Rows from block 5 of the image encoder of a small contrastive image-text model, named by matrix and row number. Rows with one number within an expert belong to one neuron, the router's apart. Each number is 50 + 15 x the weight over its row's rms, rounded and kept within 0 to 99. All counts start at 0.
After each expert's rows are labels from the 100 images, of 14976, where the router gives the expert most weight on average: "top examples" is what is common among them. Only what is clearly more common there than usual is listed. The data: close-ups of made-up surfaces with and without defects. In brackets: how many of the 100.
# router: router (encoder.blocks.5.mlp.router.weight, 32x160, trained with AdamW), inputs 0-79
# up: expert up (encoder.blocks.5.mlp.up, 32x80x160), inputs 0-79
# down: expert down (encoder.blocks.5.mlp.down, 32x160x80, transposed), outputs 0-79

# expert 20
router.20:28 14 80 38 59 30 40 64 46 40 68 36 77 41 66 52 74 50 35 43 60 62 72 16 49 44 40 59 25 29 80 59 66 25 34 41 35 63 37 73 46 40 70 52 64 48 44 70 32 44 60 73 54 67 58 66 44 38 55 62 57 40 30 38 38 39 46 51 68 62 54 46 59 42 49 30 34 46 35 50
up.9:60 25 16 36 39 73 44 53 65 50 61 40 47 62 49 41 47 56 63 50 46 48 67 57 48 58 41 72 61 72 42 45 49 60 54 33 79 51 69 40 56 55 32 50 43 34 41 50 33 03 59 32 46 30 60 65 54 59 48 59 64 74 38 29 49 60 34 58 58 84 51 62 48 73 44 60 35 47 49 30
down.9:38 26 46 34 38 74 59 47 65 49 53 25 52 41 46 47 43 48 55 54 40 32 49 41 64 71 39 25 65 40 42 36 58 26 37 89 48 42 56 55 60 72 55 75 58 72 75 68 50 46 43 47 68 46 49 51 75 46 42 69 47 62 33 59 71 18 43 30 46 43 56 53 35 53 64 51 31 70 49 25
up.10:28 33 60 16 63 43 61 55 74 46 49 60 50 29 55 61 43 58 45 63 45 34 43 30 43 63 55 43 55 48 43 59 41 55 50 32 49 58 24 62 45 49 31 38 24 56 68 40 52 76 42 35 32 61 60 34 41 60 50 49 62 63 48 29 49 47 58 39 54 84 45 68 54 53 54 45 59 47 66 04
down.10:49 55 48 53 42 41 44 66 24 58 44 43 58 87 37 29 43 52 58 42 50 35 38 57 59 53 74 61 40 72 58 44 80 49 55 47 22 43 60 72 33 69 37 86 45 62 37 34 31 49 34 85 73 73 19 64 33 38 47 72 45 53 44 40 52 32 31 41 44 64 52 47 36 55 14 31 46 38 53 34
top examples: brushed metal (100); no defect (46); defect: none (46); smear (42)

# expert 31
router.31:25 53 66 38 52 56 32 56 36 40 79 55 45 66 62 62 76 63 41 45 43 52 38 40 51 47 30 79 47 48 35 62 37 40 60 41 29 82 37 71 33 45 67 74 54 68 48 49 52 59 44 69 54 53 36 36 46 24 30 49 83 35 30 33 29 73 63 51 67 45 50 76 68 37 33 60 28 66 56 40
up.19:57 69 28 37 35 32 25 44 52 49 55 71 37 53 39 42 61 43 41 53 49 37 44 68 53 75 56 42 69 60 41 20 46 64 29 36 44 40 46 54 58 44 50 57 21 38 31 42 41 62 56 45 45 72 67 48 45 57 42 65 77 59 78 61 45 57 56 63 38 46 41 47 62 67 55 69 49 09 54 48
down.19:59 38 69 42 50 39 56 41 31 59 51 32 43 61 25 64 66 47 31 48 62 67 59 57 43 56 62 15 50 46 28 76 49 49 57 67 75 69 53 37 43 32 73 77 56 62 50 28 60 33 44 44 43 40 35 44 59 55 48 68 44 46 38 29 46 53 41 52 51 30 46 72 53 42 32 55 59 56 62 48
up.20:39 32 40 76 34 64 55 49 17 66 33 42 36 57 54 60 68 65 24 61 51 41 55 50 50 58 49 44 44 51 39 77 68 34 48 00 36 50 58 55 54 58 73 39 53 54 69 78 53 40 44 27 73 67 41 70 51 55 69 34 43 30 21 39 42 58 42 34 70 63 59 42 62 52 53 66 34 58 62 44
down.20:66 43 32 26 45 37 52 45 31 33 59 53 43 41 19 86 49 17 42 75 50 50 68 58 50 25 44 62 67 54 23 48 37 45 42 48 53 54 61 62 45 13 40 48 49 68 47 41 63 51 11 30 57 52 44 44 53 63 44 62 49 53 48 63 46 62 57 32 54 53 57 40 50 72 19 29 65 51 48 28
top examples: stain (100); brushed metal (57)

# expert 18
router.18:49 53 54 39 42 62 47 67 49 35 71 45 44 56 53 66 75 73 59 38 62 42 43 51 66 53 35 65 57 51 52 76 42 33 58 70 34 61 33 64 39 64 66 68 50 62 53 64 29 56 41 71 59 62 66 49 34 26 22 27 56 41 42 57 41 64 61 68 48 59 50 66 61 27 34 59 20 35 45 70
up.0:62 30 62 57 70 58 31 46 67 58 45 74 31 44 13 66 78 71 65 69 71 23 67 73 44 45 38 52 60 47 47 49 45 54 47 50 47 55 58 39 52 50 52 53 45 58 70 45 54 44 46 50 66 53 79 06 48 49 62 35 70 48 65 54 43 69 32 51 51 38 52 54 43 51 69 45 61 66 54 75
down.0:59 39 32 52 14 59 42 43 52 42 59 32 63 52 63 80 32 36 43 37 45 40 66 54 71 16 43 58 47 47 26 59 47 55 65 18 32 39 45 49 56 57 37 41 38 44 34 62 68 75 30 60 25 54 60 52 54 44 74 39 45 64 62 42 55 55 46 96 46 51 55 51 38 41 35 55 44 30 41 65
up.1:46 32 66 72 34 61 48 64 29 52 48 71 59 34 52 44 30 33 41 51 87 44 74 37 58 56 43 40 46 27 17 50 60 55 37 33 39 45 77 70 41 49 46 91 48 73 74 63 80 90 61 38 46 49 37 44 55 45 49 45 40 77 53 33 69 61 17 45 66 17 62 50 50 38 56 47 46 33 47 67
down.1:53 50 63 39 56 47 50 39 57 39 54 35 84 35 32 51 52 51 60 56 64 33 32 64 70 23 50 51 53 35 08 41 45 20 75 38 34 63 59 32 48 51 58 30 38 58 36 42 26 53 48 40 39 36 52 46 51 73 57 43 49 32 50 40 45 46 35 46 71 56 43 73 45 61 57 60 62 49 66 62
top examples: no defect (91); defect: none (91); woven cloth (55)

# expert 24
router.24:62 61 36 30 35 68 56 43 38 43 60 52 38 29 56 54 61 69 62 59 62 34 45 64 71 43 36 59 62 50 47 69 45 26 52 68 37 50 19 75 28 64 44 72 42 55 24 61 47 66 30 71 34 54 64 67 26 36 34 35 70 54 59 57 40 64 65 60 50 56 46 69 64 27 34 63 24 31 49 62
up.9:62 37 46 40 77 40 65 59 70 34 68 48 40 59 75 72 64 45 31 53 69 86 27 72 45 35 49 46 60 39 53 65 57 37 25 56 53 50 64 54 41 42 53 67 46 65 27 66 51 38 60 61 56 65 75 64 52 43 19 82 60 76 20 79 65 44 51 40 80 63 33 39 34 64 62 66 45 31 33 47
down.9:51 27 61 40 74 63 24 66 67 36 47 48 40 50 37 53 51 52 48 53 63 44 29 52 46 55 29 49 70 01 70 60 42 66 75 20 45 63 71 38 60 46 41 62 31 54 64 78 65 57 42 83 42 37 27 51 54 53 69 58 54 41 60 55 53 74 63 44 10 58 28 51 48 52 56 48 54 62 58 44
up.10:41 53 48 96 78 45 80 40 51 53 48 45 42 50 28 45 69 56 47 72 34 66 66 68 36 64 62 56 58 25 51 44 49 63 38 57 51 24 63 67 37 48 35 65 46 50 51 58 62 41 61 71 30 63 28 55 42 63 45 51 52 67 58 56 68 61 88 36 51 70 40 50 53 53 44 60 49 39 73 39
down.10:69 73 27 42 50 47 45 54 55 30 37 28 58 71 88 59 59 67 39 61 52 55 49 29 51 51 58 51 31 53 63 32 72 34 56 37 72 56 58 57 44 93 60 36 50 46 63 33 28 69 58 41 47 45 53 33 68 55 63 55 57 39 45 52 53 55 63 37 36 44 78 57 49 64 65 59 44 58 37 60
top examples: wire mesh (100); scratch (66)

# expert 5
router.5:39 43 60 41 34 49 48 59 57 37 74 58 43 54 50 62 82 64 57 28 61 41 64 50 47 67 33 75 65 57 32 66 51 41 45 73 22 60 35 67 56 60 62 69 50 55 54 60 31 56 58 74 58 46 60 55 35 26 25 40 53 32 43 44 45 70 49 56 54 62 55 62 51 29 33 59 21 42 37 61
up.0:53 60 43 92 50 46 42 62 43 52 57 23 45 72 53 41 67 32 45 43 71 70 53 59 66 72 62 32 72 41 58 53 52 44 50 90 51 35 60 48 75 54 54 41 71 54 24 56 44 37 29 63 48 34 48 76 44 55 26 36 39 76 41 62 83 52 27 40 44 74 34 49 33 52 31 64 71 50 42 24
down.0:38 33 38 64 33 65 49 63 42 41 76 46 62 77 40 70 70 86 57 48 54 52 35 47 71 63 24 64 45 43 35 35 51 47 68 46 32 55 48 76 12 64 50 52 73 45 75 61 70 50 43 25 32 71 34 42 45 66 51 57 62 49 69 41 29 20 42 45 61 41 64 81 51 47 52 51 46 61 37 42
up.1:52 52 54 24 71 38 53 46 60 49 27 60 65 39 51 47 49 38 55 49 51 63 58 52 42 65 46 99 61 36 42 32 36 57 25 73 57 31 76 28 80 46 51 37 42 38 26 45 52 60 35 49 44 57 45 61 43 37 57 30 25 33 51 38 68 65 01 43 54 34 62 48 38 74 63 85 41 51 39 32
down.1:36 66 43 94 74 45 28 50 53 41 45 33 33 52 40 31 61 70 52 54 54 37 43 49 75 53 57 60 43 80 31 30 49 57 63 50 46 39 49 19 38 45 53 24 37 44 63 41 47 70 42 16 77 28 18 34 39 50 69 42 48 75 49 51 85 58 46 54 68 56 43 52 53 88 65 75 47 34 56 24
top examples: woven cloth (38); stone (31); brushed metal (31)

# expert 10
router.10:55 62 25 41 34 75 38 40 48 33 56 43 23 51 31 59 66 72 48 56 45 47 49 65 66 39 55 49 76 45 32 37 56 73 62 46 45 47 56 64 40 56 46 38 32 54 44 51 53 71 36 61 45 44 71 64 37 45 21 22 51 62 61 40 55 66 64 70 61 38 34 55 70 30 24 70 66 50 61 85
up.0:33 63 65 83 92 29 65 23 46 65 35 45 56 53 37 67 38 49 41 51 26 39 70 55 26 56 54 41 70 61 43 61 43 59 27 49 58 62 60 37 42 84 59 66 31 59 51 41 65 37 59 55 60 39 60 52 26 33 71 43 38 36 42 22 55 57 19 62 57 36 31 63 22 47 48 38 16 55 43 41
down.0:34 21 42 66 62 45 51 60 40 67 35 63 69 56 56 02 71 30 58 33 59 48 39 45 51 58 41 55 43 27 93 48 25 14 50 91 59 66 41 59 42 57 63 45 64 84 45 24 46 59 56 55 26 62 80 37 63 54 40 39 38 47 46 60 78 52 20 53 55 23 44 44 40 28 52 59 57 70 32 41
up.1:42 22 71 53 65 72 53 45 52 43 64 62 72 56 46 54 52 58 69 66 66 36 41 79 68 62 56 74 64 52 54 81 60 59 46 44 62 40 52 51 69 54 46 43 33 51 43 49 50 59 47 07 44 58 99 47 62 44 52 35 29 40 66 33 53 39 25 48 33 43 60 41 53 71 58 28 57 35 32 80
down.1:50 42 64 49 36 64 43 46 56 21 56 69 49 52 90 71 72 51 60 38 39 52 42 43 37 45 14 33 57 42 29 30 69 60 59 69 59 57 40 59 67 33 41 44 51 60 24 55 43 29 43 65 80 70 45 46 44 51 18 74 50 49 63 37 30 48 58 42 71 71 52 60 51 43 57 55 55 14 47 40
top examples: scratch (99); leather (69)

# expert 27
router.27:75 63 68 22 33 44 76 36 56 81 66 16 75 32 63 73 65 62 67 43 65 59 40 29 32 67 31 46 36 73 63 64 35 26 49 76 33 74 23 59 34 69 60 37 37 50 39 71 24 31 65 77 51 48 36 55 30 40 62 56 66 34 48 58 46 68 61 54 52 39 65 56 59 36 50 44 27 49 30 31
up.0:55 62 62 39 87 43 45 60 45 20 77 55 62 78 83 31 58 61 47 32 46 30 56 71 47 41 36 62 34 50 40 29 37 50 57 48 42 31 63 46 61 39 39 86 38 34 37 27 51 44 44 74 57 45 65 51 56 28 55 56 36 50 41 51 81 49 18 33 50 40 59 55 47 55 57 39 49 50 55 47
down.0:54 50 68 47 78 18 49 46 50 69 27 50 49 31 49 55 34 42 44 53 52 38 66 69 76 44 43 20 57 25 36 07 56 19 39 26 32 44 76 60 74 55 42 25 53 52 44 55 49 49 34 49 45 67 41 36 33 52 61 79 70 46 39 73 66 25 38 45 44 49 40 64 33 48 62 64 09 46 53 54
up.1:46 38 56 57 71 38 68 58 32 41 58 48 53 61 36 21 74 59 74 76 57 64 20 63 45 60 53 53 47 27 54 48 58 46 33 61 87 88 40 67 29 48 35 71 30 60 67 27 60 36 41 81 22 53 64 80 42 66 73 31 62 47 34 59 48 28 65 50 37 63 60 25 31 36 31 55 56 60 53 62
down.1:22 59 59 57 43 70 42 63 47 79 55 55 50 42 45 68 68 39 46 56 77 54 46 53 48 59 60 64 68 44 58 39 53 36 53 54 63 57 46 69 56 61 60 43 43 50 41 40 63 47 54 44 31 49 73 52 58 48 82 51 42 30 27 57 61 32 61 69 70 10 43 57 49 55 36 61 62 40 36 43
top examples: specks (99); stone (46)

# expert 30
router.30:50 36 75 60 88 52 46 68 44 53 63 47 57 50 36 20 63 50 67 32 55 49 53 38 32 63 40 63 32 33 34 64 71 41 30 69 44 68 26 56 45 21 38 70 54 38 50 59 56 53 32 73 33 40 38 62 32 34 71 59 45 37 59 36 51 56 69 64 41 63 62 73 73 46 56 44 30 70 45 67
up.0:49 57 48 84 43 56 68 55 57 37 64 27 33 60 43 14 59 52 33 45 40 38 74 51 45 45 56 48 64 64 39 46 68 36 63 61 44 42 41 50 22 62 64 79 48 58 63 65 48 36 60 90 49 58 47 43 66 39 55 65 71 58 15 36 62 74 51 56 40 35 47 38 42 40 73 60 46 42 18 52
down.0:59 45 55 25 68 56 47 37 42 68 68 81 35 58 46 63 59 59 32 45 43 50 15 08 47 34 42 77 62 25 54 85 56 35 38 36 42 60 48 60 30 49 75 72 57 49 35 46 38 53 50 71 67 55 45 19 51 50 61 62 64 30 52 57 59 51 66 71 33 78 49 64 71 71 59 73 24 88 72 42
up.1:59 57 37 63 21 42 49 17 49 59 46 61 61 33 40 48 63 33 78 64 41 38 75 41 49 60 53 48 54 73 32 35 63 51 56 15 53 49 33 51 56 52 39 53 26 54 63 54 52 53 77 17 45 72 38 52 26 34 52 56 28 45 54 51 26 55 51 28 48 39 43 63 62 59 38 38 37 46 43 70
down.1:62 31 31 70 25 50 44 30 49 56 45 19 57 78 55 99 68 55 35 45 35 54 27 57 53 36 38 44 73 49 43 31 41 65 44 66 71 53 56 70 56 42 59 30 62 40 41 35 69 66 27 62 54 57 69 40 45 41 26 42 50 48 20 61 58 66 50 66 39 76 69 28 46 67 67 55 49 64 32 44
top examples: tiles (100); smear (37)

# expert 8
router.8:24 34 35 53 62 75 45 53 36 41 58 44 75 36 32 52 70 50 74 29 66 40 75 39 45 66 27 69 33 35 55 50 54 57 36 50 37 57 29 62 63 56 55 56 56 42 61 70 62 64 40 70 50 31 35 59 34 25 47 39 58 26 46 34 36 66 72 70 39 49 66 64 51 51 57 56 38 58 38 74
up.0:17 70 53 89 45 63 33 70 32 72 36 32 58 60 66 33 79 34 43 44 65 45 40 28 59 49 69 48 73 27 49 20 56 34 42 32 14 63 34 57 50 35 60 62 34 51 29 60 70 30 53 50 68 49 62 47 56 41 58 41 38 49 27 55 81 38 58 47 38 35 58 73 51 29 42 75 57 62 41 22
down.0:53 38 76 20 44 29 45 42 63 79 28 32 41 75 55 63 53 55 75 61 53 45 37 56 46 31 30 53 55 42 31 54 40 57 58 75 47 34 28 52 77 49 43 48 67 53 70 48 38 46 72 81 33 36 36 42 47 87 44 45 61 52 28 15 32 44 64 47 36 20 34 60 47 38 37 29 48 49 41 58
up.1:58 29 47 15 41 41 75 64 67 64 40 39 80 36 61 25 61 45 39 51 38 49 63 54 53 47 39 10 42 38 40 56 56 83 37 25 50 72 43 43 70 61 42 50 31 77 65 63 55 70 52 59 79 48 43 79 55 48 49 66 73 50 44 24 45 83 45 70 48 46 57 53 58 57 61 47 31 50 49 61
down.1:33 39 67 32 72 61 55 44 59 84 63 72 54 81 18 65 87 62 60 62 42 41 55 68 71 39 81 56 39 70 43 47 61 57 57 59 32 24 53 55 31 41 42 51 43 52 66 37 50 67 59 52 42 67 73 68 26 31 46 43 38 80 55 51 34 61 69 49 56 59 38 46 50 60 49 37 43 32 59 67
top examples: tiles (100); smear (34)

# expert 7
router.7:31 71 71 38 30 42 49 65 41 48 73 44 45 46 46 67 54 70 30 67 64 42 36 35 75 33 54 53 37 47 33 53 48 24 64 66 30 71 46 72 50 45 53 25 72 68 54 57 31 31 48 67 65 43 56 43 59 37 40 45 61 38 43 37 55 69 28 74 64 39 36 62 46 44 32 67 39 64 68 29
up.0:55 33 58 53 52 39 30 44 45 31 29 50 35 23 48 39 41 53 50 52 62 50 65 41 18 53 43 43 66 76 41 59 42 62 40 36 74 32 58 50 38 53 49 52 55 35 57 34 66 56 58 37 86 58 74 47 82 50 30 72 35 59 48 64 36 50 49 37 34 78 19 61 53 50 46 32 64 62 47 52
down.0:43 32 45 43 66 53 39 67 43 51 57 19 59 73 57 67 51 45 29 40 61 49 39 27 71 72 53 38 50 59 71 65 55 59 49 67 64 69 48 81 21 51 80 54 47 53 39 56 51 36 54 00 76 47 51 40 43 79 46 68 48 60 41 59 43 44 24 58 60 46 60 12 47 71 35 76 61 45 56 68
up.1:60 41 38 48 46 16 39 45 40 83 56 58 66 48 15 84 23 54 57 38 93 55 02 45 37 55 42 60 46 50 58 10 48 76 44 79 57 37 54 47 68 50 62 61 30 48 68 62 65 49 24 30 81 50 32 51 62 55 49 45 60 56 56 51 44 66 31 45 33 40 47 35 72 59 53 53 70 21 52 72
down.1:44 67 45 76 29 37 53 35 96 55 47 89 51 70 57 85 61 55 37 67 61 51 57 80 48 39 60 54 59 81 56 74 62 73 69 38 68 44 57 55 57 44 57 31 50 56 50 34 70 51 57 40 49 55 47 36 54 53 37 54 62 37 27 64 51 48 44 57 42 38 65 36 25 21 42 35 63 48 52 69
top examples: woven cloth (100)

# expert 4
router.4:32 37 61 29 29 64 54 64 58 58 75 39 46 57 39 73 73 64 52 37 52 40 51 53 55 47 37 67 62 49 64 71 46 45 56 58 26 48 37 67 53 61 70 74 52 60 55 63 39 65 54 69 60 60 57 65 37 32 26 35 62 32 36 42 30 63 68 64 45 70 52 77 46 33 50 44 29 38 46 57
up.9:22 55 60 72 60 69 57 53 49 31 55 32 47 29 68 56 57 67 54 42 18 63 47 57 54 53 64 76 42 56 56 59 30 58 37 30 36 29 56 55 55 78 64 41 50 62 49 51 43 48 42 91 42 36 21 41 67 46 33 57 46 39 57 80 38 71 53 51 39 60 60 62 45 38 42 65 71 43 61 48
down.9:31 35 42 55 54 50 47 29 69 46 70 55 62 63 47 52 55 60 65 49 20 47 90 52 73 47 47 69 31 62 76 77 55 21 78 75 26 16 40 50 54 71 54 63 67 48 50 56 58 30 92 31 73 41 69 75 56 40 74 52 40 53 28 44 47 41 61 52 51 41 42 40 43 12 58 52 62 52 42 63
up.10:65 79 41 41 65 48 51 65 51 70 38 57 59 58 12 59 44 71 64 56 49 57 57 71 55 53 75 51 37 76 31 47 60 29 71 54 55 51 67 21 35 51 32 62 47 21 81 38 54 42 59 53 59 56 39 48 53 37 50 58 64 32 43 57 77 43 37 34 74 33 46 52 59 43 74 14 46 47 56 35
down.10:33 62 52 68 57 74 47 66 31 65 47 19 47 62 69 46 38 60 40 37 55 41 14 27 52 56 47 46 74 52 38 43 67 41 46 50 57 63 55 58 57 37 54 48 55 66 46 80 52 30 60 42 35 10 37 56 70 26 40 65 68 27 66 38 47 58 81 40 05 23 54 58 49 59 39 66 55 53 68 75
top examples: stone (65); carpet (35); no defect (34); defect: none (34)

# expert 26
router.26:52 55 61 61 49 61 47 63 61 37 72 44 35 56 35 48 39 59 31 75 70 46 35 57 81 40 37 47 35 43 31 71 63 39 78 61 58 62 27 60 47 44 26 27 59 57 70 43 48 43 32 76 58 33 40 29 28 45 53 42 70 35 52 40 65 68 30 56 71 31 27 73 67 50 30 69 44 50 71 57
up.0:36 47 56 66 58 47 44 69 35 36 36 35 33 32 65 46 52 61 30 35 73 17 72 49 58 74 65 27 28 51 54 58 48 33 60 41 51 21 43 34 62 41 43 54 34 48 32 39 53 55 69 44 51 41 42 76 52 47 40 27 80 51 74 68 51 39 85 13 68 82 42 20 70 37 33 57 47 19 61 18
down.0:72 83 59 69 14 49 40 51 34 47 48 53 53 36 47 13 58 34 63 53 77 66 44 34 33 46 58 41 50 48 44 24 45 37 36 39 58 66 75 39 48 69 47 30 91 54 63 28 27 37 76 32 24 53 53 47 70 82 62 58 35 60 52 51 37 52 45 59 50 66 69 60 41 62 73 43 50 67 44 48
up.1:60 29 54 38 62 48 42 62 76 35 39 15 65 28 55 54 55 44 42 65 83 68 44 53 52 55 43 19 30 18 60 65 48 48 47 35 38 48 52 34 63 49 47 56 45 46 69 40 42 62 38 23 38 45 45 46 29 46 64 51 49 59 49 68 39 28 33 46 69 50 51 68 57 69 52 54 62 85 54 51
down.1:62 62 61 69 53 59 64 43 37 72 66 34 85 48 23 81 43 55 70 43 38 50 36 33 63 54 67 65 28 57 46 59 51 47 35 37 54 51 49 38 22 59 49 31 42 55 49 67 37 41 43 49 76 59 71 30 37 52 43 48 41 69 18 57 50 48 44 71 45 39 52 66 22 48 45 18 25 41 30 54
top examples: woven cloth (100); no defect (30); defect: none (30)

# expert 17
router.17:61 45 51 40 25 50 60 34 44 38 70 50 23 42 67 44 60 69 57 60 45 33 55 51 65 47 59 58 65 79 38 49 41 24 49 71 26 59 25 70 47 55 47 56 70 47 37 38 26 56 66 67 67 66 67 28 35 42 28 40 70 54 52 51 43 70 56 60 57 81 52 42 64 34 17 64 21 49 60 38
up.19:61 51 26 39 32 51 47 38 75 71 38 42 81 61 27 99 47 73 47 67 76 77 62 74 63 71 51 41 68 59 92 50 44 68 34 29 68 52 41 63 38 26 37 42 38 33 28 48 35 36 67 54 28 45 51 51 61 59 40 61 27 74 66 45 74 52 70 56 51 43 50 65 45 27 53 35 37 42 60 70
down.19:65 69 42 34 53 44 66 34 50 38 61 41 24 35 47 68 23 70 36 60 76 38 59 68 32 54 36 58 40 61 57 64 70 37 44 42 67 51 22 60 35 73 57 40 55 52 73 55 68 37 71 39 39 56 54 67 78 47 59 59 45 42 41 25 49 80 37 24 42 42 23 48 56 43 75 41 53 45 62 37
up.20:48 46 71 58 37 57 57 50 46 53 49 07 22 32 30 50 28 55 47 24 16 24 63 59 25 83 46 46 61 76 44 38 52 49 64 50 52 43 43 47 49 40 66 46 69 54 53 48 45 38 50 84 80 46 38 41 56 53 53 60 48 44 70 41 19 41 51 53 22 51 64 50 37 47 38 39 55 45 38 07
down.20:41 57 46 75 53 62 34 08 60 35 47 79 69 29 47 34 39 58 76 53 44 12 37 46 44 42 45 72 49 48 58 41 61 53 29 39 43 48 46 46 68 71 59 36 66 78 64 29 42 55 45 52 23 53 53 59 41 53 43 35 56 30 45 47 69 61 64 65 54 54 35 45 52 69 60 60 55 71 45 41
top examples: dent (100); leather (64); woven cloth (32)

# expert 9
router.9:68 51 68 28 30 56 62 53 51 43 71 58 42 71 48 74 70 70 68 46 68 42 32 79 60 51 39 68 63 69 36 56 47 34 67 68 33 62 34 70 37 57 50 56 40 39 55 50 43 61 37 63 75 67 60 44 31 33 29 56 70 51 51 70 31 70 50 63 35 45 39 59 54 23 29 51 24 13 41 53
up.9:48 70 21 00 51 61 23 36 44 38 48 57 30 33 30 45 43 77 46 43 39 67 69 34 21 45 36 44 23 24 70 61 48 60 66 51 65 37 32 40 36 32 35 45 56 74 70 43 35 61 51 67 73 43 49 66 61 48 51 64 56 58 45 52 36 59 59 61 33 25 50 33 33 48 46 53 69 57 40 66
down.9:50 45 83 62 75 34 57 36 73 47 48 62 72 55 63 55 59 60 56 35 40 68 16 41 41 64 39 74 83 35 58 49 61 45 66 62 55 47 62 47 48 47 61 36 51 24 69 36 27 39 33 65 42 44 33 40 52 70 48 81 51 38 49 57 83 27 49 20 35 44 56 46 44 47 57 54 33 58 48 63
up.10:62 28 22 20 67 44 71 51 44 17 36 50 48 38 59 27 40 70 76 61 34 42 09 66 77 53 45 87 49 60 52 73 38 66 54 69 59 74 56 46 48 45 54 77 62 55 54 55 65 14 35 14 34 53 43 49 63 60 34 61 36 35 69 50 50 34 52 65 52 66 41 40 53 64 47 43 41 61 74 75
down.10:37 37 63 31 22 69 69 45 48 34 49 45 40 68 50 63 71 71 57 46 49 76 49 50 13 40 43 38 50 17 57 69 55 46 49 48 54 44 16 35 48 45 60 56 45 35 55 70 38 65 56 37 38 75 35 60 55 69 63 43 59 39 43 53 47 35 34 55 59 49 87 36 33 39 47 22 57 07 46 64
top examples: leather (100); hole (78)

# expert 16
router.16:59 63 75 43 37 52 59 57 28 39 68 56 42 59 68 42 62 68 68 73 72 34 32 45 67 54 64 76 51 65 18 76 62 25 53 79 22 68 51 60 50 73 44 45 65 28 45 68 40 37 64 67 74 66 62 32 29 36 47 63 73 44 60 43 60 48 56 65 41 71 56 68 66 44 33 69 29 41 60 30
up.9:43 18 26 64 35 68 54 52 74 45 23 57 47 34 83 51 21 54 50 57 65 42 40 75 63 37 42 75 67 56 55 35 69 53 43 53 43 48 19 63 59 49 26 41 58 45 49 48 22 48 53 51 81 57 44 12 51 47 37 50 57 63 92 67 51 65 54 33 33 72 32 31 42 57 26 60 63 37 39 19
down.9:51 46 34 42 36 46 78 43 62 45 54 43 66 61 30 44 45 56 30 50 44 38 35 44 30 67 48 01 24 14 32 22 25 46 39 60 32 39 51 79 48 67 59 61 69 48 70 33 76 64 49 12 51 60 56 59 76 40 56 57 46 50 42 62 53 38 40 42 32 62 57 33 51 40 48 41 75 45 57 27
up.10:62 41 60 49 49 52 23 61 65 45 63 57 16 35 74 62 39 43 35 44 60 64 24 64 55 08 50 85 39 45 26 43 47 31 66 36 58 45 32 42 50 44 55 35 60 48 52 31 64 38 57 34 73 35 70 34 40 48 74 24 61 59 47 24 76 61 44 49 70 50 45 67 48 71 46 59 44 76 53 22
down.10:45 42 48 52 18 57 62 49 51 57 24 32 46 60 60 43 44 94 42 60 42 51 69 52 46 66 83 36 61 61 52 35 55 17 57 53 54 30 65 46 44 90 40 59 49 62 19 58 48 42 57 45 35 47 68 44 79 53 65 62 47 36 66 60 40 09 77 44 42 63 43 50 50 48 55 43 59 50 16 39
top examples: leather (100); no defect (43); defect: none (43); dent (28)

# expert 23
router.23:34 74 66 47 41 65 40 59 22 30 64 48 40 65 41 58 70 71 58 53 63 40 42 47 58 57 31 57 59 50 38 77 36 30 58 64 34 76 24 66 35 65 55 62 51 53 60 64 54 63 67 63 60 48 57 46 28 40 47 39 68 25 40 37 70 74 59 62 41 50 33 64 51 34 29 56 31 24 36 81
up.9:47 58 44 52 51 61 76 54 28 20 39 41 47 37 61 46 47 59 55 54 47 50 41 43 66 68 51 61 65 61 56 53 39 44 43 33 58 35 26 42 31 43 13 22 63 59 23 65 51 18 61 56 24 55 70 55 73 63 57 60 35 27 39 51 79 35 10 64 56 21 50 48 39 38 76 55 53 50 71 91
down.9:37 26 46 59 47 35 29 44 62 53 67 70 46 62 22 73 65 62 38 65 31 28 56 45 42 53 35 67 53 58 49 83 41 38 55 51 59 38 59 25 62 49 56 42 34 49 42 65 47 54 43 13 48 06 41 28 60 56 53 76 48 46 52 51 44 67 59 67 52 68 54 72 31 67 55 61 52 52 67 28
up.10:58 52 33 85 38 67 49 68 49 41 66 79 34 64 85 37 42 59 39 59 47 70 34 68 36 64 40 46 51 63 44 59 47 26 55 52 63 40 52 42 45 47 54 97 37 42 66 44 55 65 49 51 54 67 59 76 58 57 31 50 85 55 79 67 31 40 40 30 28 44 35 45 68 51 35 39 49 51 51 32
down.10:54 57 51 51 36 47 39 87 24 21 42 59 28 36 45 59 62 48 27 42 24 59 56 78 61 38 53 45 39 52 34 23 76 44 49 20 48 57 51 74 57 67 48 62 80 18 59 43 58 64 31 52 47 61 31 49 47 42 55 52 54 60 22 47 39 52 51 48 34 66 55 76 38 58 49 41 63 24 64 45
top examples: wood (96); smear (45); no defect (30); defect: none (30)